Rows from block 6 of a small segmentation model, named by matrix and row number. Each number is 500 + 25 x the weight over its row's rms, rounded and kept within 0 to 999. All counts start at 0. Numbers have three digits each.
After each channel's rows are labels from the 100 images, of 14848, where the channel reaches its highest value: "place" is the part of the image that holds the peak; "strongest on" is what is common among them. Only what is clearly more common there than usual is listed. The data: made-up road signs on poles. In brackets: how many of the 100, against the usual share in percent.
# conv: 3x3 conv (model.decb.0.0.conv.weight, 128x256x3x3, standardized in use, each kernel summed), inputs 128-255

conv.80:515484476539507451489485477525487491491482530524452471510490467500487538502496481492516496547504516510496462501487534490497511486514488509489460519473516501521488515532425490457510473470517516520459475492471477544515547507478481501524480487529533503507499510496508500515473509493483526480470493513456483495471490479513491496474546523471469521552481516476521493509479499487490520488521
place: bottom centre (52 vs 11.1)
strongest on: hexagon sign (40 vs 19.5)

conv.121:473498488484511476471514505448523481514490451484485475494490485509485494478502493490535483512474454480501484490488513537455510448543449523475522472489519506491522474545529515528458495510499500500483497496502484503509453509477514447515510521493461493438498489464483518508501470532528528541535475495491517525492458503504483510470485552500474500467498494515468516524510471530503478488466
place: middle right (74 vs 11.1)
strongest on: triangle sign (91 vs 20.1)

conv.39:491470485474533481503518495503518486513461529492510525472474457474494492523459513477498464530461505508460472507534489500481478484473469528510488529473480484527511518442566528534503475501488474485531510490518489507548518486488506473492507516508499513472480533519505503504514503532514487500472522510523544521513501504510496531486483489506524514475499502461518515490534453474515521442477
place: bottom left (33 vs 11.1)
strongest on: hexagon sign (40 vs 19.5)

conv.55:524534510484483471523488521505543496481478512513496472458492472514540524487493520494508471517494520488493503486510438497491489537530500490468479477504479500477482494563485502524512484486480489493470452495501514488525506490495491493495518479511487500502505494479459528506488498488484532534487506454460471501483498513470477482514484460459504520471522484468545506490522496570526499495514
place: middle right (67 vs 11.1)
strongest on: pentagon sign (58 vs 20.3)

conv.116:498505487504485480531499553542500502521495481483527518465472481499490472515512471518485488490488529482505504471489510570484488500521463513523530517509457479509513537477481501503514480519507514518482468440506451525501538506512476480546493491514474483497485499537559526453514504475522498483478467529489479490514467503509458530507468434499507483508512462473503525539479537493499523507459
place: middle left (29 vs 11.1)
strongest on: triangle sign (82 vs 20.1); struck through (42 vs 14.9)

conv.33:530492480504502514477542516491496501478521506475491496491478484473462520489480534470516487519481454500462479520493538551513467534488516514556483473433478482507502478511519496450463499473513538460472491513455501520492521496507492527507492503470447482556484461504476490502516467498469490477473471508491525504508511518498469493433495512482475501465511457492483478473466523497484493539512
place: middle right (69 vs 11.1)
strongest on: triangle sign (78 vs 20.1)

conv.53:528489516523447500526520523496475488526449514518473533497514504488478505505502492496498450472495504509517511518457498484540507508495504499448509502471489473505494530447499479492470475461514519519504511488514507512467449485522499539488518524454508462520503493535479508488498525506516505515483472515498474503520502523483507465481519484475537508494505509480528473500454518480481520499504
place: top left (50 vs 11.1)
strongest on: square sign (57 vs 20.4); struck through (40 vs 14.9)

conv.95:494501519520468494509465470487527526540489500503450497499532528503463484480458502484501486521526546494517492480458530492474512476507510514485485491481515507529488485482492505484485471531520488537501520517513503512499511500502464489508502486500524496481498490495498500512497485457495512491476464440476464512481490540499460460482483510501531489467506468516537500477505528502516504484512
place: bottom right (32 vs 11.1)
strongest on: triangle sign (41 vs 20.1)

conv.107:490508497497505479492538465498487502518422467468480489481482499517476492486500487502483484460512493483499480501529529496458489513563483476519542504512507552517480505507479467493513476477482515512434498528472462486496491487496483493481502514526456511538522456491516520508511531518494522514496491443503454507498500531514501485505492518519504508425496509499528479496481520481524517490485
place: bottom centre (29 vs 11.1); middle right (29 vs 11.1)
strongest on: triangle sign (42 vs 20.1)

conv.26:514505486529490526515532527473499515479488473482504484497492521493492521520505554504492480477499525523490499483504471474514438457524561501513486505478506474507477484480499521502541474502487495519518539528556482498489527455504504472490522481517483493465501472492545501462522532509501514496487496492514490457503431491500487501490499449509518488477529510502487519475478513490489535482521
place: top centre (35 vs 11.1); centre (31 vs 11.1)
strongest on: hexagon sign (52 vs 19.5); struck through (36 vs 14.9)

conv.88:472485557490453522492500502494448511530488494503483491466506468552485478510528491517522459478531506500468459534509507510474467524505502497475519499506457525498458464511524505479544454499493518511488491514502461513495488488487489493518476513541508490509506531492407459468509489482508497492492491505459445519512505468499489462503496518460532525473519508449488492452486494472476499526490
place: bottom left (49 vs 11.1); bottom centre (29 vs 11.1)
strongest on: circle sign (57 vs 19.7)

conv.90:504528437513498508540497507465450523479506515470463483521531482498546497509459504489552444457474500484459515504505491521504518520464505529463514499491524507539482495503500511511536511531510484495506526506475488521475497540474493505525499494465460517478496470512477474488531485488520521484491478506519523474478509518471488444519500463483531470510509507484465527552506495492493471450496
place: bottom left (59 vs 11.1)
strongest on: hexagon sign (71 vs 19.5)

conv.119:452522507439478514476500493520489510516493443522517502500504516466539469500518520513519512502511514510478475456492489502486460560503474524506485438511538467506478545495482491511552525506516481495496503486539524512481534471492494509498494503472516508469477521557510489492536497496528499527514501462494488532488545444471463473493518491501478479537529461470478518496518446513508552509513
place: centre (65 vs 11.1)
strongest on: triangle sign (43 vs 20.1)

conv.127:501547480513488487471508468462531460494497486521458515461508486445519494516507486482511487468532530474531503524484484496535488545523494544519480481503479511494493480493467514499531504522496499499505463508478493518501528497454461533476513473507519496457493527496529534510507522506479524486487508517513474483490537524484479499508520539464489502486522500462487513523493559494517501465495
place: bottom centre (28 vs 11.1)
strongest on: triangle sign (65 vs 20.1)

conv.49:497496490541517494525482471494508487503516517500487531476474464496503508502464512496541472475498485513509502504482476545544475490487528477507489457473500495469529483529436529501503511524451522481461551552501491483475474490412493540508518473501430507477476478503435485481493497495487508488508496513503521491475507483455526499531496476477526502469490509463516491501419511479465509485484
place: bottom centre (73 vs 11.1)
strongest on: triangle sign (54 vs 20.1); square sign (44 vs 20.4)

conv.98:452501511491510507520527547482479481488468498535481510487479491520469507497493490510505483510522524501468497481467409481512467512531513493529461471474485503472486495534485476480478488489503510533514527505518481504469530488508513500491535503527494472503497502474505465496499521529476487481470534495488497479486484487503495521534464459511509476513502489465475498487480507498457551480532
place: middle right (51 vs 11.1); top right (43 vs 11.1)
strongest on: pentagon sign (61 vs 20.3)

conv.117:471530502489443486481494493473466466506495498448477526513491471511480498508492500479497499487502489513480513510478485514474474540490496452474518487515499497480507515502500497472473492496509526504491520470464450478472511506506497509535507512442500481511536492479473504490484489489466508466494499483485486491534497511511481498524467467503513467490475519475493511507462467529487494521498
place: bottom right (84 vs 11.1)
strongest on: square sign (46 vs 20.4)

conv.28:493476491497469485521465503502479483486522549476483491478461510516505507507526526459524477492495480478528494497487510491485498524504495493490490501461496467512493495505482508476479471494504493515511476477480511513484499457495503514476499490486517449478502480507502507500461507483493512516461441497511499515493497483510506512510503486518521506474516505457438513546507528523522489495508
place: top centre (66 vs 11.1); top left (28 vs 11.1)
strongest on: pentagon sign (46 vs 20.3); struck through (42 vs 14.9)

conv.51:500499523518509500513480467482486514479487476501514550468509451461536477498511519447521462483509519515492510519457468449528484489495511494519523477455494508478475491511478517490524498479520504434483524538492470495496509506487507529520538495489463515505461474519516483492508511464515520508495477505512498457518482529507487485490504467541515494497463477489488541499491511451477486468507
place: top centre (60 vs 11.1)
strongest on: square sign (49 vs 20.4)

conv.65:497508477547520474517513574479508466500519521507472477501538516500512481491507451487524505493464509438492479513492512487500492478521454485513470470504469518525495468438446459519521475532500489509490492496487483481512516507492480494497487519498476484481458483504506535470521505531493455528513496489519496472514493483504485525473479498504465485507510533508529530500434536483443446509462
place: middle left (45 vs 11.1)
strongest on: triangle sign (70 vs 20.1)

conv.19:436473495459515491464523485519504508486481485483469519474476489463477551497507530484495512488515497503512502471475489497465501489473490510470509461476484485439491515498506492484441472473481466454455516539505484528505499519520481481482544470518489485462511473513465506450517506521509527512532493499485506485457448509515507484477502507515515483481480499499466500492495527533479485448463
place: middle right (42 vs 11.1)
strongest on: triangle sign (46 vs 20.1)

conv.126:498431494463476490515514500496476520470534493482508492523523529501528516463530473514525472497511444497488468481493497525534497531485517514510490496519489483506485501516465564469452536471463518497533512503516549479444484537552515517512513460509500490491517503499503504525472508512470492474509512493458483480482502495470508465500487518495488524539504509484494504490445508514462514500508
place: centre (74 vs 11.1)
strongest on: & (31 vs 3.6)